Weights of a small masked spectrogram model.
Model: 16.9M parameters, log mel input, encoder arch vit, encoder norm rmsnorm, encoder activation reglu, encoder patch size [8, 8], encoder layers 10, encoder width 256, decoder layers 6.
Training: soap at rate 0.0029, 11300 steps, batches of 256.
Data: trained on struck, bounced, scraped and rolled objects made by modal synthesis, 78125 training examples, 37.0 epochs.
Rows from block 2 of the decoder, named by matrix and row number. Rows with one number belong to one neuron. Each number is 50 + 12 x the weight over its row's rms, rounded and kept within 0 to 99. All counts start at 0. After the name is the row's rms in percent of the matrix's.
# gate: MLP gate (decoder.2.mlp.gate.weight, 1024x256), inputs 0-127
# fc1: MLP up (decoder.2.mlp.fc1.weight, 1024x256), inputs 0-127
# fc2: MLP down (decoder.2.mlp.fc2.weight, 256x1024, transposed), outputs 0-127
gate.698 183:34 57 54 47 49 49 38 74 69 49 59 58 51 24 48 39 57 32 57 38 51 52 32 52 72 55 72 54 53 43 33 52 48 75 56 46 58 50 44 43 55 58 41 50 56 60 70 43 48 43 38 59 41 49 43 46 66 37 55 55 44 40 78 66 56 44 61 60 39 67 23 75 64 42 60 42 77 35 46 58 46 47 40 48 37 41 39 23 49 16 60 56 39 49 40 44 45 50 73 42 40 56 47 71 43 51 46 45 59 61 66 32 36 41 48 55 56 33 62 46 56 56 47 54 56 64 52 32
fc1.698 161:32 60 55 43 48 43 43 59 49 49 54 65 57 43 37 53 52 32 53 48 37 50 30 69 42 51 67 43 42 51 54 41 40 50 62 58 47 48 62 44 56 55 47 50 34 57 75 40 42 44 32 46 40 45 36 61 56 47 71 71 51 39 69 55 63 47 75 67 40 52 44 69 45 35 51 51 61 42 36 30 38 44 49 59 36 37 47 35 46 37 47 57 52 44 29 49 52 51 67 28 43 54 58 47 47 41 40 55 31 65 43 42 39 53 64 52 47 29 67 47 54 48 48 60 41 62 50 40
fc2.698 218:61 43 51 45 41 52 31 67 42 69 66 70 54 61 46 71 66 43 70 43 56 35 58 61 59 75 32 47 52 67 54 55 33 46 48 35 50 51 49 53 41 36 41 81 58 58 56 59 27 47 45 62 52 39 61 61 53 55 50 46 63 64 56 36 40 42 46 48 47 50 58 58 75 41 28 68 61 54 34 64 60 59 60 44 81 48 54 52 52 29 46 45 71 50 43 38 49 36 55 43 55 60 35 43 45 63 51 55 44 60 71 47 53 44 41 55 56 46 33 41 55 42 55 58 36 39 64 60
gate.699 081:61 35 31 55 50 42 80 74 33 41 38 54 61 42 53 75 47 48 62 51 51 37 40 55 37 75 67 46 66 52 36 37 54 67 55 54 49 46 49 44 47 49 37 44 66 62 45 53 59 69 59 33 22 39 51 31 56 39 38 43 68 64 39 43 53 36 55 65 28 58 33 36 53 53 46 45 58 50 34 50 41 43 54 57 66 63 40 34 67 49 71 48 35 71 18 60 62 61 53 66 62 49 62 61 38 41 61 49 50 46 54 43 61 34 58 57 40 72 54 45 53 69 71 28 59 27 41 52
fc1.699 077:53 78 45 59 45 83 40 42 46 45 53 49 50 37 64 43 62 52 53 68 59 78 48 70 45 32 28 58 55 24 56 52 29 40 56 43 39 54 45 69 35 44 62 30 48 41 32 46 55 54 55 63 61 64 50 47 59 45 57 44 58 41 55 59 31 66 43 53 61 62 60 56 50 50 28 49 54 56 45 60 39 44 54 46 30 49 42 39 28 47 43 59 41 47 30 45 33 75 47 34 47 48 57 36 36 69 59 48 64 25 31 53 37 39 62 41 44 62 45 64 54 62 40 39 55 49 47 59
fc2.699 065:71 58 23 59 46 59 53 56 52 30 67 53 27 37 33 78 61 29 48 31 47 43 42 44 48 52 33 53 47 62 41 34 68 58 35 41 63 42 30 64 50 52 32 69 74 57 57 55 53 57 64 62 38 72 48 55 59 55 25 59 55 37 52 46 32 30 51 56 59 48 40 37 28 58 55 51 59 47 56 46 50 29 47 54 60 67 22 30 52 70 48 52 54 43 27 71 72 32 37 52 64 40 37 74 51 37 70 52 47 37 66 59 53 39 51 62 55 55 39 49 48 70 48 58 40 47 61 47
gate.700 111:58 42 49 43 39 62 29 36 48 44 35 72 53 41 36 65 61 49 31 20 47 55 44 25 39 49 51 67 45 36 70 45 42 35 35 63 47 39 53 58 57 43 49 57 38 38 61 60 40 44 56 34 57 34 34 53 40 54 53 56 55 45 53 36 47 36 30 43 39 60 66 61 47 76 61 66 39 46 53 72 42 38 30 37 59 76 49 41 47 53 44 65 49 59 47 60 54 48 59 35 46 49 39 62 55 35 26 59 43 25 45 42 62 55 50 71 47 32 44 61 56 46 29 51 58 76 33 31
fc1.700 109:49 63 72 49 56 51 73 78 47 54 66 39 42 64 77 57 57 48 43 50 40 84 52 51 48 52 94 41 31 70 56 50 44 46 55 45 60 56 52 43 51 48 58 44 36 49 46 45 63 28 49 60 40 48 48 70 41 62 51 28 48 51 50 58 50 65 36 56 58 53 58 43 43 48 45 44 38 27 59 53 55 47 58 43 46 19 51 41 48 34 57 69 56 40 67 45 48 39 57 72 58 45 19 62 36 38 41 42 46 64 59 52 69 44 79 42 52 63 55 59 55 47 57 55 65 34 53 82
fc2.700 104:59 42 56 55 40 40 25 49 47 45 41 75 51 63 45 51 58 51 50 34 47 49 50 39 23 68 46 46 39 38 68 43 58 68 59 55 63 59 61 54 38 48 48 73 41 67 52 48 55 45 52 34 77 60 44 37 47 43 55 55 47 48 59 56 53 47 68 34 32 62 39 57 35 36 55 58 58 67 50 51 61 60 42 54 40 40 42 74 53 52 56 51 42 67 53 57 39 53 57 56 22 57 62 51 61 62 66 68 56 23 53 45 36 37 45 21 47 41 44 70 41 31 47 39 48 59 53 45
gate.701 037:39 60 64 36 67 49 63 40 65 66 37 60 63 70 52 50 57 37 55 47 34 73 59 62 76 48 46 52 80 57 61 59 59 49 49 69 46 53 57 56 51 39 58 68 32 41 39 49 53 43 44 60 44 51 52 50 53 57 52 32 24 46 50 35 51 35 47 52 57 59 45 54 42 49 53 46 47 34 36 43 70 39 43 51 41 40 49 53 37 60 59 57 51 33 79 73 28 59 46 35 60 43 76 38 65 55 28 58 64 63 39 67 34 51 42 44 63 51 45 34 55 52 58 57 34 39 65 63
fc1.701 044:32 61 63 29 68 44 62 45 50 67 36 29 60 36 51 57 46 36 69 37 48 63 59 57 80 50 49 40 83 30 49 51 51 58 42 50 48 49 55 59 35 35 36 37 44 50 56 52 33 44 50 62 38 36 44 44 57 56 47 55 24 46 42 35 46 43 45 56 58 31 59 70 30 53 54 36 54 30 53 46 71 59 58 48 43 64 54 53 60 58 50 49 66 41 72 76 27 47 47 50 42 46 55 36 51 50 29 62 45 66 35 56 37 55 52 43 66 57 43 41 65 41 49 50 48 56 67 59
fc2.701 035:68 56 67 50 47 46 39 48 63 56 60 49 44 61 55 32 35 58 58 53 75 36 31 47 57 63 60 60 52 39 31 38 68 44 52 47 59 48 49 55 76 40 46 59 37 44 45 64 60 30 39 50 55 39 30 72 60 56 42 40 56 42 59 46 49 41 58 51 35 00 38 39 52 57 56 52 60 40 44 68 43 44 67 49 37 58 53 29 35 49 38 47 49 60 38 30 37 40 50 59 39 59 39 61 41 36 60 46 50 32 52 68 41 45 58 49 42 34 50 71 29 34 60 35 48 50 52 45
gate.702 094:20 52 68 55 50 59 47 58 68 77 43 73 63 66 63 63 39 58 69 37 45 60 50 47 48 41 20 48 68 73 36 57 55 57 58 38 58 47 52 41 66 57 46 64 58 52 55 59 52 52 51 56 42 64 43 48 55 47 60 40 48 44 47 60 48 39 52 62 48 61 37 68 47 38 66 55 49 45 59 60 62 65 57 60 40 28 32 52 61 65 50 75 56 66 54 29 56 52 45 47 53 49 38 63 27 35 52 54 56 31 75 44 43 53 48 52 53 54 67 45 52 42 35 55 54 43 56 71
fc1.702 073:40 53 52 56 48 38 36 43 35 51 52 56 73 53 55 43 42 42 49 53 60 45 60 61 67 43 31 25 66 48 70 36 49 44 52 59 56 64 28 49 45 67 51 59 60 54 42 32 66 45 66 47 45 59 65 23 55 48 64 49 62 67 46 56 57 45 48 68 69 53 41 68 52 46 58 77 48 61 45 69 50 59 51 41 55 56 58 59 40 26 57 61 38 42 42 31 55 31 26 49 58 53 42 49 38 37 64 36 41 46 65 67 60 54 37 68 28 43 47 36 56 41 40 47 51 49 79 52
fc2.702 073:31 56 50 45 36 46 49 53 48 66 44 41 37 60 31 48 44 68 45 45 68 48 58 16 46 64 55 36 40 50 49 55 53 63 58 49 41 51 52 37 39 59 56 46 66 35 35 70 50 19 51 33 73 58 43 62 66 47 56 26 44 55 53 66 46 57 59 45 30 02 64 39 57 43 51 53 54 61 40 41 65 70 57 37 54 50 45 49 57 57 54 09 57 60 55 14 42 31 32 51 43 51 66 43 64 49 68 50 49 35 37 59 44 63 63 23 42 58 51 54 61 28 53 44 45 60 57 63
gate.703 091:45 28 37 62 61 61 52 41 51 62 53 39 52 55 65 21 36 54 53 59 47 27 48 52 46 37 50 41 38 66 64 57 54 49 52 79 36 70 65 38 55 52 53 41 43 50 54 46 58 63 56 53 68 61 62 58 65 47 65 51 54 80 55 24 47 24 55 65 58 48 54 44 46 45 27 39 34 69 40 49 45 30 49 49 59 65 44 54 33 52 47 75 64 40 66 47 63 62 49 60 59 34 49 32 47 52 50 37 40 09 23 44 68 82 59 57 48 37 51 67 33 41 43 52 47 45 50 67
fc1.703 082:52 50 71 57 41 55 53 55 26 42 64 61 60 56 71 43 64 66 27 52 51 42 57 36 57 36 45 38 59 69 78 37 43 56 39 45 60 43 68 37 51 51 33 38 46 37 44 71 39 44 46 41 54 51 41 56 35 49 64 35 54 33 34 36 39 40 52 41 67 52 38 38 59 62 43 41 48 41 51 50 40 28 38 48 37 46 36 40 57 39 60 58 61 42 60 31 54 49 31 52 40 45 68 44 57 38 72 48 51 34 66 29 56 45 48 40 55 49 50 28 58 48 50 59 44 33 49 31
fc2.703 102:55 55 60 51 56 46 33 57 43 46 31 37 49 58 33 52 61 35 51 28 61 48 40 29 46 53 30 53 59 28 52 41 54 49 49 37 39 32 45 59 55 48 46 57 53 47 53 56 48 62 56 41 59 38 27 71 71 57 57 50 71 31 56 64 55 36 44 50 50 75 55 72 44 60 40 16 54 52 53 44 53 65 61 33 53 74 66 56 42 58 60 38 41 47 56 40 55 39 71 43 61 50 49 44 46 41 28 45 62 60 47 64 44 26 33 50 70 28 68 52 50 59 41 50 58 69 48 66
gate.704 113:36 76 56 40 51 31 32 91 70 42 43 50 44 52 52 52 40 34 45 44 56 57 52 76 43 59 58 43 56 40 41 56 48 50 54 48 33 36 53 56 59 36 57 40 24 43 54 20 47 31 75 46 57 59 52 48 36 40 43 45 68 53 35 44 53 60 55 50 59 68 58 47 52 59 50 32 61 46 49 46 51 29 52 70 54 62 50 36 46 41 43 46 47 48 51 27 53 40 50 64 65 49 41 52 26 59 41 56 71 46 70 56 61 45 63 54 56 55 73 42 47 47 51 44 48 50 49 35
fc1.704 107:39 57 40 46 30 75 42 70 63 52 36 59 64 28 71 64 45 38 55 36 71 65 35 47 58 47 53 68 53 62 52 60 50 53 63 44 60 51 50 33 62 48 77 39 42 50 50 31 38 53 49 50 49 45 34 61 62 63 45 56 46 66 42 56 64 67 61 50 46 38 49 41 52 46 61 56 65 48 52 63 62 34 43 38 54 44 44 38 48 57 40 49 61 43 34 34 57 32 70 56 56 32 53 53 31 42 56 41 63 57 55 48 47 33 69 42 57 49 58 43 47 55 43 64 81 56 54 68
fc2.704 108:66 45 40 50 58 63 40 49 61 31 40 53 61 60 53 50 52 58 49 55 45 63 25 43 57 70 50 46 48 60 71 55 59 61 53 16 40 43 52 47 40 70 47 41 71 66 48 45 37 34 34 51 70 39 63 67 39 47 55 39 26 34 47 40 67 42 26 55 66 38 22 67 50 30 51 67 21 26 32 39 48 54 60 53 54 59 22 25 52 45 52 45 47 45 65 51 49 68 44 45 37 54 32 50 65 60 49 57 67 48 25 57 44 65 53 69 52 42 39 70 49 50 29 52 42 37 63 39
gate.705 040:37 50 53 74 47 50 46 41 58 33 57 70 43 42 56 67 48 47 57 55 40 54 39 60 49 50 54 37 53 62 66 55 49 21 28 49 63 31 36 58 45 57 32 58 54 26 38 56 46 65 46 66 42 67 38 58 38 31 41 59 55 82 62 52 37 48 60 71 37 56 69 54 44 65 54 46 40 68 62 52 53 48 58 56 51 77 40 40 54 72 60 68 49 47 36 53 35 59 41 40 79 71 71 43 55 40 64 58 23 52 59 44 18 33 49 64 48 51 34 30 38 68 53 46 47 29 51 51
fc1.705 042:47 30 34 73 44 45 40 48 70 38 52 49 39 63 57 57 55 50 56 81 43 45 45 50 48 36 46 28 69 63 46 51 53 48 55 51 56 48 51 44 65 46 42 32 35 51 27 37 38 56 46 55 42 47 33 44 58 60 41 35 78 59 47 62 50 23 42 37 64 61 62 63 35 67 65 51 57 39 50 43 57 54 57 51 46 46 46 51 59 55 42 58 61 30 42 54 41 24 19 48 61 50 49 45 67 39 52 52 46 58 48 41 40 37 51 48 53 44 56 29 64 73 67 64 43 55 53 61
fc2.705 024:50 49 57 45 51 48 52 54 51 45 59 45 37 64 60 36 62 61 56 37 89 68 43 68 49 56 70 50 45 38 38 60 72 59 50 42 44 73 68 60 34 38 47 40 64 70 62 48 52 49 53 30 42 41 42 72 44 53 67 40 39 36 69 34 37 51 39 62 38 00 43 26 50 43 55 66 31 19 37 69 54 37 49 50 14 57 45 37 57 49 41 49 43 39 64 54 54 45 65 67 34 43 40 53 37 55 41 48 61 45 31 48 45 55 62 57 65 49 24 57 34 48 45 37 85 59 60 43
gate.706 098:59 48 52 36 45 56 72 50 46 40 38 48 48 64 50 59 38 27 30 38 37 41 25 70 69 74 63 54 50 68 44 54 60 47 58 49 54 52 82 39 48 58 57 29 49 60 54 60 47 57 40 18 47 57 46 37 34 64 46 37 31 56 38 71 40 43 47 54 31 69 38 58 46 42 48 44 51 54 47 31 63 41 47 35 52 62 49 50 54 79 40 45 20 49 59 48 57 54 71 54 46 41 76 61 45 52 40 62 32 45 54 49 51 39 59 64 42 50 37 60 61 69 65 63 46 64 50 56
fc1.706 111:53 47 49 69 42 54 54 64 40 85 71 53 60 32 26 48 68 65 41 45 65 68 57 33 42 41 59 56 53 32 68 34 55 52 43 56 54 43 32 52 54 44 53 81 49 55 56 45 71 45 72 96 47 50 47 52 63 54 40 76 52 45 64 32 36 67 52 45 68 54 53 54 45 75 50 62 38 57 68 58 52 54 51 55 42 44 41 70 58 32 65 63 56 39 68 36 25 35 30 34 58 43 43 43 53 65 67 49 89 52 55 67 37 61 34 50 47 64 60 47 53 38 57 54 37 50 47 45
fc2.706 104:39 39 69 53 24 29 64 41 53 45 47 52 43 49 46 53 63 39 30 28 45 59 57 80 38 55 34 82 49 48 62 50 63 30 53 57 57 35 49 57 59 53 42 60 41 35 47 34 59 70 61 36 38 58 55 30 62 37 47 63 43 25 44 36 27 62 71 58 59 97 61 69 54 60 75 74 50 41 41 52 41 40 49 33 29 70 66 42 61 51 61 65 49 40 33 59 69 53 46 39 60 63 56 62 50 58 47 60 49 50 40 67 55 42 49 53 64 64 42 54 42 60 50 36 52 41 49 45
gate.707 206:63 38 42 50 48 46 54 51 46 32 55 50 51 58 43 34 30 68 49 61 62 47 50 66 58 38 39 25 61 60 33 60 38 48 45 64 46 71 41 51 64 38 37 35 46 65 38 48 55 61 33 66 50 57 48 63 33 38 57 40 68 47 52 27 38 54 21 54 41 79 34 42 77 61 49 51 44 50 66 59 42 55 32 56 28 61 58 51 66 55 36 41 37 62 42 54 53 30 40 44 57 52 35 53 56 64 60 64 63 61 69 46 26 31 55 55 71 46 45 50 65 49 36 54 59 54 35 65
fc1.707 200:65 46 34 42 37 47 45 46 47 53 46 40 68 70 53 45 50 57 41 46 54 56 49 47 57 52 63 40 55 42 56 76 34 46 50 43 48 57 55 51 61 30 22 39 20 72 37 53 65 55 32 57 48 56 41 64 23 53 45 59 52 43 49 51 38 60 39 48 59 64 44 45 60 41 46 74 44 65 52 40 31 40 48 48 41 63 63 50 61 59 39 61 60 47 44 51 52 31 54 46 56 53 58 38 47 58 60 55 63 55 41 57 24 26 62 53 74 36 42 59 44 42 46 45 59 43 68 55
fc2.707 209:22 52 58 41 55 49 76 49 55 70 66 62 44 44 58 31 55 45 21 56 61 56 35 70 60 33 45 73 49 68 39 18 33 42 46 55 57 80 35 41 62 43 54 35 62 39 54 63 31 56 64 42 50 48 48 53 56 38 70 56 62 44 39 42 54 32 39 39 47 34 57 46 68 53 48 56 30 40 71 41 69 64 56 62 48 64 47 56 62 56 56 53 43 53 67 75 37 42 45 56 51 36 48 57 60 54 33 58 64 42 58 37 41 58 35 40 52 45 46 44 79 61 37 50 43 50 25 41
gate.708 082:56 35 55 68 39 36 69 65 43 34 54 38 34 42 48 78 25 35 53 67 34 32 59 53 51 53 52 45 45 34 46 43 28 47 40 35 64 40 52 54 44 33 46 74 55 71 42 27 45 56 49 66 42 50 61 47 59 53 60 35 32 40 36 45 67 49 37 52 51 65 59 36 42 39 22 57 55 62 70 65 62 52 60 41 43 28 57 45 40 55 52 62 57 60 61 56 32 48 52 63 51 38 48 31 53 64 48 58 31 44 62 42 22 43 64 60 40 67 43 25 63 44 64 56 58 45 44 52
fc1.708 074:45 66 67 42 60 70 53 50 37 58 41 61 52 43 36 41 61 54 49 21 57 50 41 42 39 49 45 48 45 28 68 51 52 41 47 34 47 52 49 56 51 66 23 48 41 50 61 45 39 64 58 50 49 78 56 46 52 46 52 63 51 78 72 44 40 49 56 39 50 41 64 42 49 75 38 38 49 56 51 47 47 49 54 46 56 90 45 36 28 50 50 48 44 35 57 42 35 60 65 47 55 65 43 44 35 19 46 37 58 61 44 56 64 71 41 65 44 38 48 61 30 45 58 49 52 46 72 39
fc2.708 057:37 61 43 49 55 76 45 48 30 39 51 47 49 37 48 65 39 38 71 65 38 27 61 72 54 39 41 65 56 49 39 32 44 40 41 61 50 55 43 53 48 54 60 51 46 30 42 37 45 35 33 59 51 46 82 41 44 50 42 38 64 48 43 54 70 43 45 45 63 99 41 51 46 55 29 44 35 30 71 61 53 56 38 43 50 33 59 77 50 48 40 59 72 80 53 51 65 50 54 38 50 23 49 48 72 60 55 54 28 44 55 60 40 36 43 46 31 44 55 43 52 48 43 53 65 47 49 53
gate.709 100:63 74 59 67 48 45 45 53 34 45 46 54 76 48 37 62 72 41 35 28 43 51 48 60 39 32 38 31 55 58 46 68 49 28 28 29 64 37 47 45 81 38 71 44 39 46 52 66 45 64 33 59 56 45 56 50 53 39 52 49 58 30 53 43 59 39 64 28 31 78 49 49 56 55 46 43 80 43 37 37 42 48 40 60 34 64 43 40 68 48 44 56 46 49 60 45 61 45 50 27 22 49 42 58 34 28 46 62 60 52 59 37 67 57 36 54 62 40 58 42 28 73 41 50 56 41 47 40
fc1.709 099:41 40 50 51 69 68 36 54 43 35 39 72 42 49 25 54 43 70 50 51 49 52 46 58 47 35 65 53 53 48 38 30 43 48 52 48 55 58 43 58 45 54 40 51 57 29 56 62 42 54 72 39 61 51 74 59 47 31 39 45 45 48 75 34 45 58 53 37 66 57 50 30 46 32 54 57 52 66 66 50 49 51 41 44 61 46 62 56 56 51 65 53 78 52 47 49 58 44 46 53 63 71 65 32 33 55 47 44 36 52 59 70 57 48 39 62 50 61 53 69 64 19 43 37 59 48 57 62
fc2.709 103:41 47 55 50 33 59 46 64 52 40 54 63 48 55 58 58 49 54 41 37 60 67 30 36 59 51 60 46 61 58 52 56 53 69 61 39 50 33 55 40 50 36 41 67 52 27 48 35 60 51 62 66 56 62 31 65 41 54 31 56 48 24 46 58 39 63 56 37 40 71 46 52 53 61 46 48 70 36 61 46 41 65 39 58 55 53 44 44 28 32 55 37 48 39 47 54 36 40 57 40 39 31 31 54 42 58 67 37 51 54 77 58 56 34 29 54 57 51 70 60 40 59 57 53 40 91 62 59
gate.710 150:60 42 32 49 39 47 52 60 68 54 40 31 33 64 54 67 37 49 63 42 44 27 24 44 46 38 60 42 48 42 70 51 63 56 46 44 55 45 44 32 51 48 51 73 83 51 55 38 59 53 33 28 47 55 44 36 43 61 37 60 58 70 56 50 63 41 48 80 19 78 47 59 50 23 55 53 49 36 39 38 60 26 70 56 53 54 56 39 70 48 30 62 49 45 56 44 58 61 45 42 71 42 58 55 39 46 55 46 66 65 31 36 57 45 45 43 49 47 35 30 86 44 33 24 57 52 30 57
fc1.710 149:56 42 48 47 56 38 43 37 44 52 52 61 60 42 46 13 57 55 37 63 68 79 56 49 35 66 56 45 69 50 45 53 47 59 38 42 52 43 59 63 53 55 48 30 44 63 59 61 42 30 68 55 47 51 54 52 38 47 46 29 56 37 60 54 39 49 39 47 67 56 37 36 35 54 58 53 49 39 48 51 32 75 56 44 42 46 25 53 48 71 44 43 36 44 65 43 55 41 14 69 40 36 58 70 67 49 67 64 36 30 40 62 45 48 56 61 62 48 60 54 32 42 56 43 58 45 51 53
fc2.710 167:54 56 56 34 39 50 36 60 50 34 44 40 44 48 44 57 43 60 80 52 56 53 63 45 59 21 23 52 51 50 66 24 64 58 67 58 51 51 58 59 69 62 61 48 55 50 50 44 32 59 57 51 53 43 52 82 52 45 65 50 64 58 55 54 39 45 70 49 17 60 54 57 17 40 39 56 56 37 37 56 51 48 51 45 64 60 40 29 62 41 36 64 75 46 56 44 50 32 38 53 10 48 54 36 25 36 48 68 50 43 65 41 64 43 60 49 46 48 36 62 46 39 43 57 43 50 45 54
gate.711 103:61 32 42 40 64 60 47 63 69 43 62 45 65 83 54 64 46 49 60 75 73 60 44 63 35 69 56 58 68 58 39 35 49 40 38 39 42 32 68 52 55 51 64 30 65 29 60 47 40 50 42 62 57 52 48 45 48 43 42 47 51 46 51 76 53 53 40 25 33 54 55 39 57 48 36 22 35 43 44 50 54 59 43 52 47 38 46 54 48 69 49 38 43 55 45 60 62 39 65 43 61 61 57 52 60 33 63 54 60 34 39 41 54 32 55 45 45 61 45 70 48 43 59 60 57 88 55 56
fc1.711 077:60 44 34 43 36 58 61 66 49 35 55 49 31 30 51 63 54 33 56 42 27 54 44 55 55 48 43 37 27 53 56 67 57 55 64 60 68 60 76 29 75 48 43 48 41 63 51 76 46 53 57 61 46 65 38 60 57 57 43 42 47 61 63 52 53 50 63 40 44 60 59 53 51 38 51 83 36 46 53 38 39 30 60 55 64 45 57 47 55 47 63 43 35 43 38 40 60 35 59 64 59 57 41 35 53 46 60 33 71 57 39 54 60 62 41 45 58 40 58 57 62 55 53 24 45 35 59 44
fc2.711 084:33 62 34 61 54 51 40 54 42 59 59 52 43 66 65 30 44 54 56 69 43 48 55 56 38 45 58 69 52 38 43 31 34 51 49 50 70 41 41 71 61 35 68 45 68 34 50 57 66 21 42 48 59 54 67 43 45 34 47 42 39 53 41 49 70 66 47 46 60 14 43 37 62 50 45 42 55 70 57 40 45 61 60 53 73 81 56 40 52 44 39 31 33 48 56 46 43 49 48 26 46 56 52 47 52 25 41 44 63 39 63 59 60 59 25 44 36 31 57 29 41 44 39 79 39 57 68 49
gate.712 191:40 62 34 77 53 27 39 55 44 65 42 51 60 41 46 44 56 42 41 56 60 50 61 44 46 38 64 26 48 52 59 30 41 40 53 75 36 48 65 71 38 47 48 50 40 53 55 38 36 62 38 47 50 47 31 48 43 37 50 57 57 68 38 40 31 57 48 34 33 63 58 46 38 57 45 41 73 57 42 54 52 29 54 55 55 50 49 62 56 76 54 64 59 48 14 39 61 43 70 39 24 61 48 55 46 35 42 55 44 20 55 52 54 39 42 21 21 56 50 41 48 37 61 45 55 65 56 46
fc1.712 162:61 48 26 42 47 70 39 65 51 37 36 38 38 45 55 60 57 47 42 29 43 63 57 60 54 68 44 99 54 32 46 57 55 44 48 52 40 52 32 44 52 49 49 54 63 51 49 70 75 29 36 54 61 32 46 54 56 68 55 38 42 30 35 46 42 38 52 43 71 28 55 44 41 47 60 55 35 07 72 66 60 66 30 57 57 41 61 39 54 46 36 38 49 41 48 58 40 40 45 51 30 61 36 40 55 61 59 47 48 51 41 58 52 43 32 64 56 51 48 64 52 57 17 48 53 41 72 45
fc2.712 183:74 41 50 38 54 58 73 34 43 57 77 47 53 62 55 40 38 58 62 58 52 37 70 51 22 48 39 52 50 56 48 54 53 53 67 43 51 41 62 35 67 89 53 48 45 49 32 52 57 55 45 32 60 48 59 39 37 44 44 67 52 55 50 59 55 41 56 53 66 27 34 77 39 45 41 44 48 66 59 54 49 51 76 28 58 42 56 67 51 48 66 71 33 41 57 29 49 66 52 52 53 39 32 50 41 62 35 51 80 61 40 46 37 67 54 57 49 50 44 37 33 51 59 55 70 52 53 54
gate.713 066:46 47 41 59 61 45 51 39 48 33 52 57 33 41 47 72 30 43 44 43 45 34 54 43 35 45 51 57 30 52 64 65 40 39 26 63 58 46 53 39 44 57 63 69 42 52 43 53 63 54 72 45 49 63 57 37 50 48 67 51 63 55 43 53 38 55 60 46 63 59 59 68 51 54 49 62 57 41 48 41 27 47 27 41 57 69 49 21 55 65 51 69 50 28 45 19 49 33 40 37 40 49 67 63 36 61 47 39 62 27 70 71 45 34 48 63 50 46 66 70 35 55 54 49 48 45 50 43
fc1.713 058:47 45 39 58 59 47 56 51 60 52 50 60 43 53 50 66 26 53 33 67 63 34 55 34 68 54 64 58 51 60 47 53 52 47 25 60 37 69 68 40 55 48 56 57 33 52 38 51 51 53 65 49 61 75 41 27 60 49 56 39 66 53 53 62 31 56 67 77 47 49 54 50 60 61 56 59 60 61 41 56 64 40 54 55 63 32 72 48 55 42 42 47 34 39 38 30 46 38 48 58 26 65 56 59 39 45 66 56 60 26 62 80 60 42 42 45 50 42 74 42 47 51 62 53 67 55 54 39
fc2.713 058:58 33 45 40 47 70 39 54 52 44 31 32 31 59 53 46 46 55 50 55 54 55 45 50 60 47 52 30 48 48 40 53 60 27 51 52 52 48 57 50 31 38 53 36 55 38 53 54 40 53 45 53 63 37 60 45 48 55 39 59 36 43 43 46 58 47 48 48 62 00 47 57 52 52 61 54 29 32 48 41 40 55 35 25 45 61 35 43 45 48 36 57 52 47 59 50 53 53 52 61 44 49 38 55 60 45 68 38 33 47 57 56 48 34 54 48 48 55 37 54 41 25 52 99 59 55 40 42
gate.714 092:69 38 44 54 42 50 52 41 38 43 42 56 55 57 39 51 70 48 57 70 21 22 67 36 35 34 60 45 37 38 45 26 57 66 61 62 66 59 60 42 74 60 44 71 63 54 53 56 60 44 16 51 43 46 48 41 60 73 53 34 27 34 51 53 62 68 59 40 49 47 57 41 48 49 63 27 61 66 48 33 31 50 33 80 49 45 34 45 47 51 55 52 36 38 53 56 45 36 35 35 42 36 47 35 49 51 52 34 56 42 27 49 28 23 53 39 40 48 60 42 61 51 50 39 48 60 38 57
fc1.714 096:48 38 65 49 34 37 45 52 28 26 56 74 32 48 43 37 44 54 46 47 40 35 41 63 46 27 45 68 36 51 60 50 52 41 57 54 48 61 31 72 39 43 61 52 56 59 54 53 48 44 56 42 45 78 51 46 49 53 63 43 43 49 47 41 50 36 53 32 54 49 65 67 70 30 65 63 41 42 60 49 84 46 53 43 54 39 43 61 43 66 42 60 29 37 47 49 41 54 41 45 41 53 63 53 63 59 47 51 50 66 42 42 19 43 52 63 59 50 56 43 51 76 62 70 62 67 63 53
fc2.714 095:56 42 31 42 66 45 41 63 56 70 51 56 55 64 70 40 44 46 51 61 39 51 38 33 61 44 58 40 67 47 64 59 54 40 64 58 55 46 62 62 38 66 51 59 66 37 50 74 41 55 37 48 63 37 46 85 55 38 54 44 50 61 49 47 52 72 51 50 48 56 37 65 35 67 68 31 42 48 49 44 67 51 61 53 40 74 34 44 58 52 55 49 38 54 51 40 69 54 36 42 32 42 59 52 63 42 67 45 46 58 46 49 49 65 17 42 42 65 60 55 38 35 65 51 54 45 65 55
gate.715 167:29 57 42 54 50 53 53 55 36 60 65 62 61 56 55 45 47 63 54 51 53 45 41 33 57 39 73 39 49 72 41 35 23 34 59 62 46 38 32 56 47 40 70 37 31 40 49 40 78 49 51 43 23 45 51 26 73 32 52 45 54 55 49 38 46 62 48 58 51 47 56 53 30 61 47 48 53 62 63 62 37 46 48 47 49 61 76 51 71 32 58 58 40 47 40 58 55 51 55 38 43 47 34 17 65 47 51 57 43 68 55 40 46 16 62 18 43 62 41 41 51 54 55 49 42 59 62 45
fc1.715 164:42 59 48 47 44 34 40 68 47 59 58 50 49 43 33 53 61 49 42 58 39 54 62 57 40 76 59 80 57 31 58 59 54 56 42 51 20 60 45 37 53 51 41 58 69 48 35 32 37 33 69 54 51 57 54 62 65 54 37 58 57 25 53 42 69 40 51 35 57 54 51 38 56 49 78 62 46 17 28 59 55 49 41 61 55 43 40 35 38 37 48 30 57 69 64 68 65 49 60 48 55 40 45 76 37 50 65 53 28 54 46 47 48 81 47 66 29 56 40 58 71 49 41 45 66 44 55 29
fc2.715 141:49 48 54 45 66 56 60 46 46 33 58 64 47 59 51 34 19 43 66 54 51 38 40 36 49 44 31 60 47 56 47 51 65 48 56 54 31 81 59 39 67 78 56 37 59 33 57 70 60 48 45 47 48 43 35 47 36 48 25 56 55 55 46 54 81 29 43 47 64 57 69 43 46 53 28 29 57 64 49 30 46 52 57 51 48 37 47 71 35 47 43 66 69 60 53 59 36 60 72 51 42 58 40 46 49 40 34 65 43 64 52 52 29 33 52 39 44 46 52 59 61 44 49 54 36 59 47 44